Weights of a small contrastive image-text model: 32-pixel images, encoder depths [2, 4, 2].
Rows from block 2 of the text encoder of a small contrastive image-text model, named by matrix and row number. Rows with one number belong to one neuron. Each number is 128 + 24 x the weight over its row's rms, rounded and kept within 0 to 255. All counts start at 0. Numbers have three digits each. After the name is the row's rms in percent of the matrix's.
After each neuron's rows are labels from the 100 texts, of 14976, where the neuron reaches its highest value: "tokens" is the input token at the peak. Only what is clearly more common there than usual is listed. The data: rendered landscapes of hills, water and sky.
# fc1: MLP up (text_encoder.blocks.2.mlp.fc1.weight, 1152x192), inputs 0-95
# fc2: MLP down (text_encoder.blocks.2.mlp.fc2.weight, 192x1152, transposed), outputs 0-95

fc1.7 090:135112125143124116221127133178160141105128118124119130120129118134120063133120115122138112132119131126154126110185104152126133132145123142109151115144126108080127120135128129122094119113092132138133177133156119115145111124145133135124109119144124133096122132125137146115153089122194143150
fc2.7 037:118146135121148140027134127089112127160127138118173124125125140130134182109131137132121136106139127154116137148088152108141122140116140130153144132119131153173128143121106131134159122122151133119126102136107136124117153128125117118142124136122135136173115124121128109128083169144054120124
tokens: "noon"

fc1.531 084:145106123148131133127120125170128133131129111125135127128119116131120090137128115123143120121139119139047125145165121121133137141124119151143156117138128111140131126138121127127155129112127122129145072117114122117140130120139126135133118128125111145136148122125142116158122136115145104119
fc2.531 035:114154131107138128133158135087128138144143153138143119132156141133138128112116101128105137126132128163191141131083116128135132128158152117120128133098137147125125128142116139094082110115109139121098188148148131109131134130128112104124119150144137135138115131112133133091109108122109142147
tokens: "noon"

fc1.17 051:116140139120149123143124170109127133105132157116123127117151143141141178118121109114108101109115121115143136103139150141150114110156140126086139128114128142126108097097134101122158099093149153149129118153155109130185131159160101116088100106118117127107108149100138182126166114111130162139
fc2.17 080:105102129098152107136135161125142141100131157114147122123153124135138182124114143107136102054112144133159131103133137127126123147150136140089134125133129127140110106110134095126152104089126133150127123156138120141211124153160098136065101098126113137094118138114151187120154126135149158138
tokens: "<end>"

fc1.396 077:157091127080131123107117129225142112133129120135082131117126147121132109128134104130115117116127134117127130152141089112132142135116133164121166122111127140158125127136130129130123137110115119105133208127144114124140126105135138116129147134124128161091139132120151126137105088112141113138
fc2.396 029:109154125157139147158117135063134152128136152128212124132131126115139144127112137115133118109132118159127122129082149126133112130153135096142103140137149109106134109119110129124120118125145119135085064152107126119142120152142142150124112120143113125163117122129120116119129176143120142122
tokens: "at"

fc1.500 143:130111138151133134113104124130106121127121121119139137121137117126136125142131130136121142123127127122129121126133122124126117119124098120142104137140125134142124121133126139127177131124140129135171084120139141117134133115143139129175121147137123120131106122126117149125137120141091140250
fc2.500 245:127115128103119128131126122180121122124125123126140128118133129124126131121135121128122127163131134124143125131131138130121125121126124115136106128129121130148127129131129130130181139133131126130146091129128126133119126135132131139188131135124124125130124126122126120127124117123134129255
tokens: "dark"

fc1.582 110:119143142128112126116152134147129149119152140127112148130146138150143171132117108148129121147147147120184140110093124129127096130131124118128135119115142134097123135133130145144074115122126130131084202128155124142133137123101115140064136147126134143104128141128130117113146136113105119215
fc2.582 050:140111111115137127182105118115146102116115117135143106128087110109116105132141151112125125099119117110083120131165124103121129134120135141131129122148115109141125114115124128134161143118135128126157090128100144108123122125150135122189117134127120123145113127143131149150114126139136127060
tokens: "an"

fc1.70 104:112168111134122140053150137116141124148133130124157116146144104141118112155122171124133143118118110133191127123070121100117126118157132126141084119140133102135111131105130115139132094135154128127136183132157146138133126136123117135140117118131125104139110123144117124134157172137076117197
fc2.70 041:142106134129126122220115118110124154101131136123067154138124141105137149106130107134154121135144142134075147138196118123150107129088112121110183135103127152128131133135105163127104169123134104135114069130114103136130118129109125125127137129112121139112136127134137121137108069131170117049
tokens: "terraced"

fc1.652 093:116108135154132114137124136198139115138120132123135112119132120126133160166118090123141121115132140126068118145127131112103142137116124149104148119120163125155115129131134130118158135120138129119150048121066136093122145092165099126105134132114133140111125138126134151135074108103144144178
fc2.652 041:137140113122127143117152114041141132120145132142118137141108129124124106059135157126109141123127118113167139103150134118146109127134138116141121134124088132107144133124129120129104118140091129151107187151188133168115121161084152131156130135139117121133134121126135097107188144108108117084
tokens: "at"

fc1.134 098:111112138154117125132095153103128108133148132140116141144119122152140115164116176165133141125103135114151111119088130150114117130117115084127141127142157084151110114083126157146132104114142169140126157106152155089143140099101161138104139143142138086146132140149111148134108100116112140144
fc2.134 089:132137116135110119148120106163168138123117115126131116119115123106107091117136121123119123146122125138169115130160127124125151119132143124151127120143123129130131144146152127115143129157129121118124083117123130172107096122155096140160136147113132127116123124112146114118189134079154113172
tokens: "purple"

fc1.287 084:139148121091139138150131131059171113125134127133115119140135109128132080156127126129165136087123115143111141116097108133134121122148128115118084122144142129082111125146119135134162103157107137125163039133087114131143114134165123134178112131126128135106109143130136147127181149182152127155
fc2.287 039:124118119169134127085157125167089125149130121126150124129113135132117159097121124131086107151124136121150115154174128121129123138124136135152167110118123119171141124115142135126105143081123127119115188134168139125091132137083143121097135129136130110149139124128124107123084101104102112086
tokens: "at"

fc1.33 086:117138147123116116193126128105168119099121108115142133111135135120130058128114075127127106083125134132163117112191083138127158125123125129121117123121150127087132116159134132122084130137091130136138143138139105108133123128170112134108104125119132143095128133116147175114161131122201139216
fc2.33 036:144117112134149132059152127134104140166135133139146123139115110144115197113133183136129137139125118133104139121086174110139095139134139136151151121131116119147132150103121141150177109103154132123139124132119153133108137112099129121159141144142146126162119128147127083125089117129036111055
tokens: "noon"

fc1.423 178:157147135131121137198108125177128118115125117125082154126135150126117176119115144149151129087124115132124136114103124142149111124145113139154190137133121128179143132135124131133180120128135133144163176144096103134108107147143144132185120135130128112135127143138111113151089065129113099100
fc2.423 258:126127132112124129211129119188098113120126124128104133123143139123134163118128114130117127138132126125139127135103144134134115114117129126134153130117119132201132130136121131129183132130142121128130143131095121129113125147131132135191132127129120128131132123118120125129056049116109119112
tokens: "snowy"

fc1.634 091:146098107109129126094143138115151171133141141127159126125112104141107111125126130126135125111108112146118125095162122159129124132180131127144073116153117115147118129139124109118168124120125134119133060146138123191125112140158140156096108117140138113158110142125138107127207175191158143078
fc2.634 041:110173139170142133120141134111140078129117120128098125142161143119151142135125145128109130125137118131140138142094123086140137121073143132123184148115140122114128128145128147131076132137137129140157153149112134073120134121071103090168111136118129126112126124136129147128029089088092106179
tokens: "sunset"

fc1.571 134:141125132181128123204124119150104112129131106112107155122146124137127170134129096143115131093129124134126129117105149123147127130123130143158182122128142128206132139160128138107191125123132128123135135141099117143125116147130147123166109141130138116122129143128120131139053043120105127107
fc2.571 186:127137130104123130214138121187109109133124122126101128125140131122124180120130115129120127140129124132170125135099145126129119113119128134139141128119121131190130132134132127127178134132144123125136133132088122127106127141126128137203130127125125123132125124115124121135049050091117116111
tokens: "snowy"

fc1.16 096:143116112174129126122135134118154157136137138131147138116136121149135086130127145120136139073136155107000129119095107126119136147142111118152067121136132128153114116102128159130137086121093124111137171145132133074138134132105131126109148124131123137154121150152104123125103154160130124174
fc2.16 120:129134129255120130129127122152134129139129124131128136134134136127132138127126133133128137122125131140000118123112128138132132119136137123127023123119134128113132131131141135109130122138122122122134208126137122155113129120121134121157132137132138131126123128121132117101170134018142129125
tokens: "the"

fc1.101 049:112139146119153114141123168115121130096126158111119127122150142148141158129121121113123103115104119113125130102148155143148118104150137129086135133123122146139105093099129101130156094089150161147139117150151114113180126146166098110098099100126125119117105151105123184127164102125133165132
fc2.101 071:104109127134148109133137164115141138100129155113134121122145119133138190124113140104138101037113141131182130101133132122124119153150137144084142123135131121145107106109134092126149101088126136151127102152134118138209121151161096140065099098123114140090117140114155180131143122134148152141
tokens: "<end>"; "overcast"

fc1.54 101:123123129173118111115107117102149148133130123117151141119127113155123029143134173144178135074111150109014120109136111127117124133126129151134087134141118120108130136120110111135153105128130131116062156102133145144143124112111137128097125140138128123130110145172090123114171129124120138099
fc2.54 105:117150126255127134151128134123127108121122121132108126117117134121129090138132126126121127125129124138000129130103113112127134112111119115132061130131131124129120125120139122125091114145128127137134205151122135138126126122175118136107124129123121135131126134125125131119161136123141130162
tokens: "by"

fc1.589 093:162114130133124104076089135144101112136137120120149165126121117156124129133125151147116120128128115114061133084108117153162101181143130177165036132162125125132161130125118138099137116111153127130096197112130104136123135092065136108126132141140175139142141139138116113129147144167142152095
fc2.589 102:123147126225129127139134142137121122139133117132119126110131142115119099139143108126123124152130126117000118120126130109139134130118133137124025123132134107123116119128140126127122145133130120121101211111138117134123122133116125132103135123125126136122140132118141119124158149122136121132
tokens: "the"; "by"

fc1.731 084:133156130201144108128122123092143131132137112135152143105128131149126019134110150145156118090103148124050114118123131129099134123128124144131074097135141118129116124128133136128131088116104148110145198119075142133115126091114158115084115108143148146155106154175124129118173152109125118147
fc2.731 103:123122129252117131127120132157121114130130131125124124126133127122126117116119126130122124123130133146000130140112115133127123121141137126133032128128129127112133132135145132109165129139128131133155212123139131136134130128148123132134123129127129133120131124123129145112194130115138137154
tokens: "the"

fc1.441 077:125088121138137120154133143158119143133139149125159141106110124152123143128124162121164110117123137127099124135116140144118135129148135131108127131141145116144108137119127125105171140091124136132113040146120154153134145145140136140082132137134136132146122137129132113109107122125175147089
fc2.441 038:128178136128142145104138119098166103133126104123108116176145131100149121136138067129091148131138096125142141106110138090141133125108117133155144147106107136106131136146125136143098116161132126132157188126149105067117123141119120103161109123131125139107125132122138143140140129103092103150
tokens: "sunset"

fc1.467 172:134132121115121155090137135139080153132132130135131134141112124138126078120133177144144142157132100114154139110094122150140091120150113109157083140150113119126128133097124120144164129128143130136089129113153131156141123115099140127066124132131128105170118126147099085136197183140070120113
fc2.467 073:129131128134137121182125140098148089112119121135083118117136142124143160134129089119107128101130126149102128161151115087114149136100131144112153140117130136128117117136132147115071137122143118109152134148096131099133138122124120108181121149117124140106126123114125181131038089113167144154
tokens: "red"

fc1.350 136:116113134110135128106123134153137113114133131126128137119120133135136124127122143135125134133125144120130130117132121135127121122119120102116108128130127145144124126126122128123176134118134139133152090148126128121138134133152124128183128127125132109122116133127115138122157129125110133255
fc2.350 244:126118130115125127143130123172118121120127123126128131124134132126128146123126135127122127160129130122149127132132137131128127121124132113128087128123124131155129127131121128130174132122133124129157107136133124130122127135132129138186127126128125124124126127124125126124117117122126126255
tokens: "dark"; "rock"; "volcanic"

fc1.495 091:136128117119139126196131118134114103129123124140197129125153139112108058133149153124131125135112127131210127131121101138134126130117125106109084140119120130098126139120131130129114140134126129136141192132126121126127107116143124116115118129129122117118107151120137115113134115108113123155
fc2.495 043:116138139121145118071105128135156144137128135112065119148107114136156189139127098124148134140135125126066132111115169097123132125132123161139188126134128126136126116134113142128142106118141127129130091115140116101133150129124129119147121140142135142131135124145133149132114130147140142087
tokens: "sunset"

fc1.123 140:111146113166132145132134145084104124134132140127137106146109093137125104160130207117176145146138110135096131133045097103115131132157140112095154127153143109126120124098130132124203110141142135144119114113093147122142135113103110110140120131124132110140127120160112121138107188128097128106
fc2.123 053:133121133105137112110141109138135133119131116111082150116161158110134126080135036134098117126127145131153132139208162158147117116093128133158079136091099147147117131154111122131046171119125108114135147141156094138128120170131136132107141120135114126130139136093135114120164074145141132131
tokens: "terraced"

fc1.261 158:149117127138123130035115119024141122134125113133129142126121120127131098141132158131122129139132101129141127119130142150144126120139132133153132133134132130104139142135132130114062115137127122156131133097137132157107113101139144108110139136134132119099116135121122129137180148143119145146
fc2.261 270:127127126126128130010133123011139137127125128129114129123126134121129108123133128127128128149128130116142126126168152134131125114131134125139175131128123126101129132132123121127027134137132122131129184119160128147122119133122128122114125120127124122108124127117132127131112140154135130117
tokens: "terraced"

fc1.109 131:108108130127140145120110143183087128145124147116166115129097110154129091155130205120145130139130128107121127145091113139124135129149116116112101128163156124143109122107122132120161124096142139139116151114123157117134149098099114101070121139132122098157124123144111147142151167148120152078
fc2.109 057:130160120145123136126154127045141109101126110124050143145171137113138137096132076125104139102134088151134136107170145092148114113113140138160141151108096134125125140138122121130093144155130113115141096150135098150143114157124125134180107117122137136119122121123125114117111104107122115174
tokens: "terraced"

fc1.83 126:127108126118133148113119135156090133145121136119157125135101127147131060137134173127137131126119119105106129136112107147134123126157117119131073127148137127152112125101121121128205135110145133137128116114115151109133128100112141115080123123130123107159116123145105128159173157157114138070
fc2.83 051:112163126160127136125146140069139108112121117124065125132174124124137183106128101125106136125142097165143129121158138085134133116103142133140162158125111135119128138140128137120051130149126129110142128143142113157140132152100110124176104140119142133122127117123130134091090119092122121178
tokens: "terraced"

fc1.158 046:106127136100127112152132146184166118113133140123088128121138122134141160164110141134139118150123140110214118100109143132107123113144140140104106103132142108086106105131129130122020099101112137134107209139159130130123137146158127143101130128140142122101125136142130159097155106134154160142
fc2.158 018:161125112156127140102121112091108120133122107127183141133102135112119124089138136124116137086129126138073136147142120124152112149103137107160171131124106146166143148117133112139247167163143108129144061131099114134141117131109145115168131114115115129153116117114125093161103163136109104134
tokens: "an"

fc1.501 022:149125130120130146072111115068089120149123116126156129137113144130128076121146106131115137117130117123029138139131119125148130135116126123149132153135127145175145137127124132140240151134147124130151036105098130119128129112093139099123133133121123137148131123131118117164113132133097110099
fc2.501 008:089135138149126120198154143157131153117141143129074113137168105134136154135115129125137124143131115154186128130134119127107147112156107141102106129134127115094117135124134146112001089113111153119108190150144143116114120118159095156129116140137137117117136121128123147087148118124128131140
tokens: "<end>"

fc1.625 104:125129125127153125114136122061090108174167107136145147137123115140135142122149183125088149118134124132105145141137131134145112102107128140147093134125154144152149146133129155141152121116127156125079123096088156153143147084046118110085124173135157113173127144122106096125154168132083110082
fc2.625 097:142093125135087110130142138211139148132110137141123120131114116141105102132117095123140097149100112116139109122162137137105168114141145129122136142135135121118122109116158133130129157131140138109143149138143109128134120108135114144162119129116136112110134121107148143116144107104156153144
tokens: "purple"; "fog"; "in"

fc1.622 135:138123132154135119225128129155104098136141109125097152124137137133126176142128104146106130079118124132125122127097132137136127115111133134158172106140129130197124139133124135121181123106148135126127156132093117144114114143132143131135120143137144110133118153126120133126060057129124123106
fc2.622 194:125141128120124131214139123180106105134128124129092127127138132124127177125126109132122128130130132129143127133111144127128121114125125128135151125118125129182128129136123131122184131126137123123130151140084123125114128143140126134193130130124124129138127125121122126132065061179115116122
tokens: "snowy"

fc1.347 130:140115128083128132132107120127122144132140113133162149150069109140121101131124147168108134066122145126048134114112117142155120133163126139162039161130129119094150153116120180111188142111121146115133173130152144129130108098094119100108129186144139131152136132104134138131192124124144154119
fc2.347 104:125142131244129128136146119162129120131130111129115132127143127122118107124124120128135129132133124137000125127101139131126134120138128140127034122121122123143135137118121133123130139142111129132150233117136135109132120123151123123135129130129126122122130139132119138129166151199141121139
tokens: "by"

fc1.568 128:117112135130126144102124135144129093101130119111142146143119128141138115118119132151117140139133129112141128134111106087148121140117137120134122103124127121135127128124132141139104141129135128138147140149128129099137119126191118153212119139119136130114115121153109150140135150106110118009
fc2.568 201:106123143082103135129117128127146087119108108115138117131121136126143101145128111135118127139148147103170124134135127043119149142107132123146083126122140122160118119146131142156088151122132120136159150147126140102128139123223100157225128143103131150105131127142130159146103130148117116044
tokens: "sunset"

fc1.642 140:146149127151112132105127135194154111127130106125056160122115147145119188124119127149124124073124125128101135139131128119143125127131135173140198120117147137140148135129123127121169138122111121117148137121160097161102123112142109121113125124101162147120124151118139115108110142108145110111
fc2.642 211:126148127126127131118136122197137128127127130127038132125134139116128137112129126126123128124126131123129128131126133137134127112119133150131194132116118139135130132133128118124156128138122121129116141123165122163116121147121126128117127119125120129115124128113131126109132121116139136085
tokens: "red"

fc1.533 081:130123125134131122132120109058143118133122096133192134117157138099117140124120115128115122086123143165159114114139109138119121133103127121158109117114106115106153117146128130131106129146129119128137112143128087111116116135147139152170130130124125119125138133113149135110165125121129111196
fc2.533 042:125110135148147124124130133179137147135138150126076119160090115132143143167120144121158143183133138095112145143116157114130122120137126133089177106123130126142113133113121152130154125108135146117112144112135165128131129114115109094105131135144137135119106149157114131121108130127120132088
tokens: "sunset"

fc1.480 116:117150119159142115079132125074118150146148133144117143127130117159125162117112171150136154137122129146152131123144128107140109113135119153136144128127130141108143141126121120122210088125134151125136086114082144104139149123102140105111131130145155092155101151143096107120145166113133124083
fc2.480 096:137143128111104118163128109142120123122117136132131134145132154137112122118125141131140109116114107139129115148161121130126159092131148119124138101135122135166127138120178148118101134139105126121127133143151124137113108107152140146151140122123131103118137119143122136098175144090138125159
tokens: "purple"; "fog"

fc1.339 161:161125138101137140137122125089122124139124124139160162104116148122133108132143114140134130239121058152123133121113105133168109089126148122165179128121142136130151131133120117102157114140125119133084155120156126112122103144079171089144116122116121122112135136104139126130123119155110149158
fc2.339 213:142146115121131139139129102127146120142112125135122130126116121112112101127133128129117145255125075133148123138115113166129134080120123137143128130124121123099133137135125118126148128167132110118111159103144127112062121128100160115205132109118125096118125122118128103118109131142122129198
tokens: "an"; "under"

fc1.181 081:138111120188113121154138130134120159117145139144179125118124130132122158120127130126134117154133143147084138129138131146122111146136134120124175120131121120128136132136129137109128138126117123130110027139107115134136122121150109155147140137140130143124144132133134099104080140106162125155
fc2.181 034:122142134096150130077136124121163111138125116119069104149122122113147097146140104125126136132125121111160122115122133106119145122121116134131130123114116135136117115131121126145136142111121141119142230114142142104115132133102118090102115138129137132133117146127138147135154100127097115099
tokens: "sunset"

fc1.486 087:137111135119126114082120124074168121114127106108185156130117124134121165118123107131164114124124107123146123126130158110123109117139113128167116124127168125148133128123124127143180113111142118125133191156130129081098135160127156152158119107123132126115120126133144115152132126158144136156
fc2.486 044:115140116145137146195131132160120146128127136136059107161126107118121110146129168115107148157131139135109143145144129137139141119111114152090148109138087122122112119104132131148103133175137152138099051107128114157163131097151122115113118145116120139151109148128136109113160153095129116125
tokens: "at"

fc1.729 108:117135126140164138097124134118133147146132111108142132124156113120137125145115149141179152140122128121165132187160148132140143137148132116129177105144128116177085135090125118143129133130153148125147154169084143120140111120136137125108120126127120084129091150162098116159120125123121118155
fc2.729 091:121128133150111135167126114134165132130118110122099131155118109101128116102119119124130125115120117123134105103133092145125119114118123132147126099099108107092146129147147117115162124130108106147137120124169113091128113156131123140144133109109115128114129124124168153102146133074125123152
tokens: "purple"

fc1.366 126:107157118122128142111139146129126122144125131119144112143123103128121103174123188125138140140122104115195115122059131109114122112154129123127104123136134093129107122096128111138111094122153132135126232115143148126134124122117120120122114120133130096140116129142118132139156167144079130130
fc2.366 045:149104137142134120177112114097118122091127118122087160118137156120144133077133073131128126109143143137070155143205123136157129144094132129119146134127115159127130137153112142127148184141118108131118011140111095140137126147128144144131136124121118147116137120133132116124121090126170126132
tokens: "red"

fc1.353 089:113092111144131158144124153131120148109149142145137120126114123108139098124120171132157158134160140144158148140092146127142143127160139113126132133152131140120135110119128115103184150128105152148095117133102154143119127092107126130105136157133147110141128146148121069102184133126112119135
fc2.353 072:123142135131141120167136129123147121119123130128106130142139136123143161124120092116124121134118107107139121082125104159128121110124118155135145120120126121152145118131152138126081106101104116137149132146138106103118128147147138145148113107121130127110120125115141151113172145106131136155
tokens: "purple"

fc1.671 130:151084132135129115032121124040121107122135112135095151124105121136125120127135124131101130120115112136122128139157124155137136115109119151160161121153126154130135146144126144091056144116110135125148166145171123145128113123136143100127128145145131120110121132108124144131109114135115160157
fc2.671 222:131126129151123125015135119004140136123130119125104131128127140118124134117133117125122131142127118120133129124166156147130124117129143131152180134123118121110131134130130114129016135131124113120133197129163118151115116140146129124122127111132121126121122132121132126120135141146126132131
tokens: "terraced"

fc1.697 148:148133135151120130197129116145116122130129117118104147118150128148123180117116109142124130088128121121136134118120149137147122122136135144159176122137133127198133136145124146122183133131129123123156149128092109131119113140121145117182124141142133122122123136136113123145059056125102114104
fc2.697 213:126137129104126129214136121190108117125125120124096129126143133122127189119129112128120125146131128121155126131104148120133115117116130140135169125116121131188130131135122127125175134127140122127129135131093123130113126143137129131199130125126123122129127122117122123137076046123115120112
tokens: "snowy"

fc1.89 073:131104120144120118167127130179171143101122121121123127119141118121119079119122112115145120095125124145170119138191106119125153134138133160117159117129125113113127137142133114130108127130085125117140198151155105146131111131155120148128099115126129142105121138126157131121160121117187126164
fc2.89 030:114156132124154137096137122075114123163142146135178128134125143144146155132131119135110131131140136145106151129072154131139089136128139120146142126119146137140131115123102148117137112098149131141108078140111136089142153125114137117136134156141133139166120123129114113121060140139062126109
tokens: "noon"

fc1.269 051:124137136116151120135132180113119129108128157116126138117144151140143159119120113116113104124109121114125137100136145145153113107153143126090135139118121146127109094088133101122186098096145155148128103149146113132185131151151104109089109099118126133101108147099132172130161114116120157131
fc2.269 082:108111129128154106127136164117139135100130159117149121121144124133138189123115130106133101043112144131159131101134138126124122148152137142082162125130131127139109107108138097128144108091126140150123096156135120159204125159160095137070105100126113138092116138113150182124152121129139156135
tokens: "<end>"; "overcast"

fc1.586 157:147148138138126123170109127154134098124117110121103165125132156142130170123131110147120132074113123128116129115111115142144125131103120130167161129144130141180142115133133134142180123131136137111153137139097104133104122149127148130201123114129142126133115143149127139126108067112118121110
fc2.586 233:136144130108130132195129116185107113136125122127110127127135143114126158122140109129118131139127124134143131127097134131130127123114125127136137136131117137184132129135124128131188144143131125126131154134091114140106122144124124129199134127129125127138127132116130114130072059121114111113
tokens: "snowy"

fc1.505 106:145127127160110128072145133135119160138149142135150123129120123141129165129129088122133112146146124146031129121139160131131125143138133125143165115128130112171135124149132138115175126126143122127116000135122120132135140136132119148141136136136132157142160125114134100138097170118143117108
fc2.505 041:127129125103143133167135124118149114113124118136097104139140123107136073131139148125128130104122112129199123125112085117114144120127131135108108144121131131088127123130125132125069152125092137123135255123113143109100118105125121106114116134129131125109114141138124151111149056130112126155
tokens: "noon"

fc1.310 052:120142140115152123128123170109119131108130159115130134121143139140143155113119114119108110120116118114133140099145153143153115112156145128086139142124123144120117097096132116122173087095151160145129102140152113134183130149145098106101104107125121134101112146101133182129163111113122168129
fc2.310 083:105109129138153106124134163124139133102131159114154121120156123136140179124113129106132106055113143130193132102137134123124123149150137135081152124132128127137110107110138098125145108088126141151126100155132122143201126148169096137061103096126114138091117140114151187130156120151144156134
tokens: "<end>"; "overcast"

fc1.96 150:099158124128132137068138148133122125150135146122114107143119097128125126177124188122145140138131114126161120122032138101109128110152134132117135127143144098133104126102122122126122089120154135131111173115137152143131140125113097121114120132139131100150131124151116133129147166147080139129
fc2.96 057:149101125147128131202132110100119125091127106118120156117146158120136113076133070130111127107137128129104147135231117143156122138100125124129116130116102155127127132155125131135128196147120101137136077143105096113139113149136143143141130113112117134107132128109136115136117091124164116138
tokens: "red"

fc1.558 110:160110117080135144116120122113084160144134141136154140135114153129127071099155126133126133126117123119110140131136134154152078130135126105140110138144091154112142136109120142140163150118139123131118116100105116159133119115097147109108136126150118136171128128124115086130185125128090114031
fc2.558 049:094134130156125132132145142155145099103115135129096093121126098118138178158119115112129126132143110135139110117129136084103177132124134150109132132114155101130119118147135142095103124121122135122139135147134136092109141129119084114151099148115136127096126122126149182122063122114164144193
tokens: "<end>"

fc1.477 078:126131127134131126058117120077157111141124118127129112123134123120125213139127101120120124082141137146113123143106157091121152148106123132140204131128146128170123133143128147130194129124135118114148171141119135094132137183111105123132135152112119143135149122120157138139061139121136111180
fc2.477 033:137120124113126127212143131177127169110141137136127142154105128137132065112128146133138121161118122106123133113136091154123107128153118145101079139108109113079132124102107120132072124136097130141108082127153123151133133096157156141140135109143130130119124129141112114123200118121147140066
tokens: "at"

fc1.214 076:156106129112130125099117125222133116126127122135086132117131151120131083118125071119119121108132132141115127145138088117138149133122136159123189125106134138166133128145134128124160144129106117109136125140136109114140122115138138127143142129120127161100142124118151123133118103106153112139
fc2.214 028:107140124144139147164123131055133159131142157129210113137129114119136174133118173119134118125131125141146127133090159126123111127149133106134080145132145109098127110119100135132077112101147125134098157139115145130139125143138136143112118138151116124153109127131118119112113154149095139126
tokens: "at"

fc1.455 038:134130130147131135054136128139102138143136140142129110122143125116129152131147117120139127148142123161061129144101136129127138133115133126122201128135126129147135137140129132107150142146134128120118000122102116140126142125132099145123143140131122150134153124120132108110119150117120128115
fc2.455 015:133122127106111128182159126124153125114142120126117111149116125136137086131123095131119125098121109105168118093147112121112132120155129141134067126107130115124125114137123128131104124098112130127127255140139141082106116121120123106132111132136138127118128143126125152145111086129134119138
tokens: "at"

fc1.79 138:131134126163123124195113128171107121126132108124109156115133139128131200141132112150112152074133137140129126146108123119144136127140127129152164134135131130185135136136127137111182140123143124113136131133092115160120134151115136109167134156127142120148125133118131127120057075120117114092
fc2.79 189:127150129119121129212136119187100113129123115124110130130144135120129177121128102127118123129129128131123125135107146120133120118115132132142172129112127126192130123141135132132186141127145118125132125124093121130114126147121126126188126126123123127128125125117123123136049048115118116105
tokens: "snowy"

fc1.338 131:123108133114129119130109138149141131104133117121154148122098146136137123135136126137121138119124129122148121132132116133130119121136115105133075130130122124134120129125133121125181110109150135127160099149153129137128131136155135140170120124132128111145113117124116151118140097126109153255
fc2.338 228:126117129118121129142128117178127122117128123127126126119138135123128129125129121127121124160130132120143130130139129129128133123126135102130098135126123127160124119133124129130177136125135126134149109140132126131125126136143130141182123133126122125126125132121133125129095110157132128255
tokens: "dark"

fc1.294 057:142129130143127129082137119070106124144142125136177123115124136139126128142133093129110117139146143131102132141132140118133126147107143127144126116119137122145137120155127144128128130114146116115117042127108122089131141128132123129140144144129132155137147129122127114128095144102127108170
fc2.294 026:128117126144137122175134134166164143117133129136055119163109111111138126134121140114155130148117110125140127118104120123115127110136115137107167111119106123111128130110128136142142125121103134126120203128148140155131110123127116112110115115138129124114111141134128138117159105131126120095
tokens: "sunset"

fc1.275 123:121110131139133119109124137166129119137151143140035116122133125130131169137123145131116127124135156152093132156085113117111123134116144162118204125115142120139126126128123136116125111113111133111115148121152125162130153119128104139097148153135138145126149128136133117091095101120124118132
fc2.275 049:125127123130130146133143110113146142123128114115233126131120139119130091112128081120119121121135106117165131108154148139145131129145128093120074125133120142124131117158114123123127165135132110145124131143101125080132105144132125111157114117121114112120117128100147136157117162150135131131
tokens: "noon"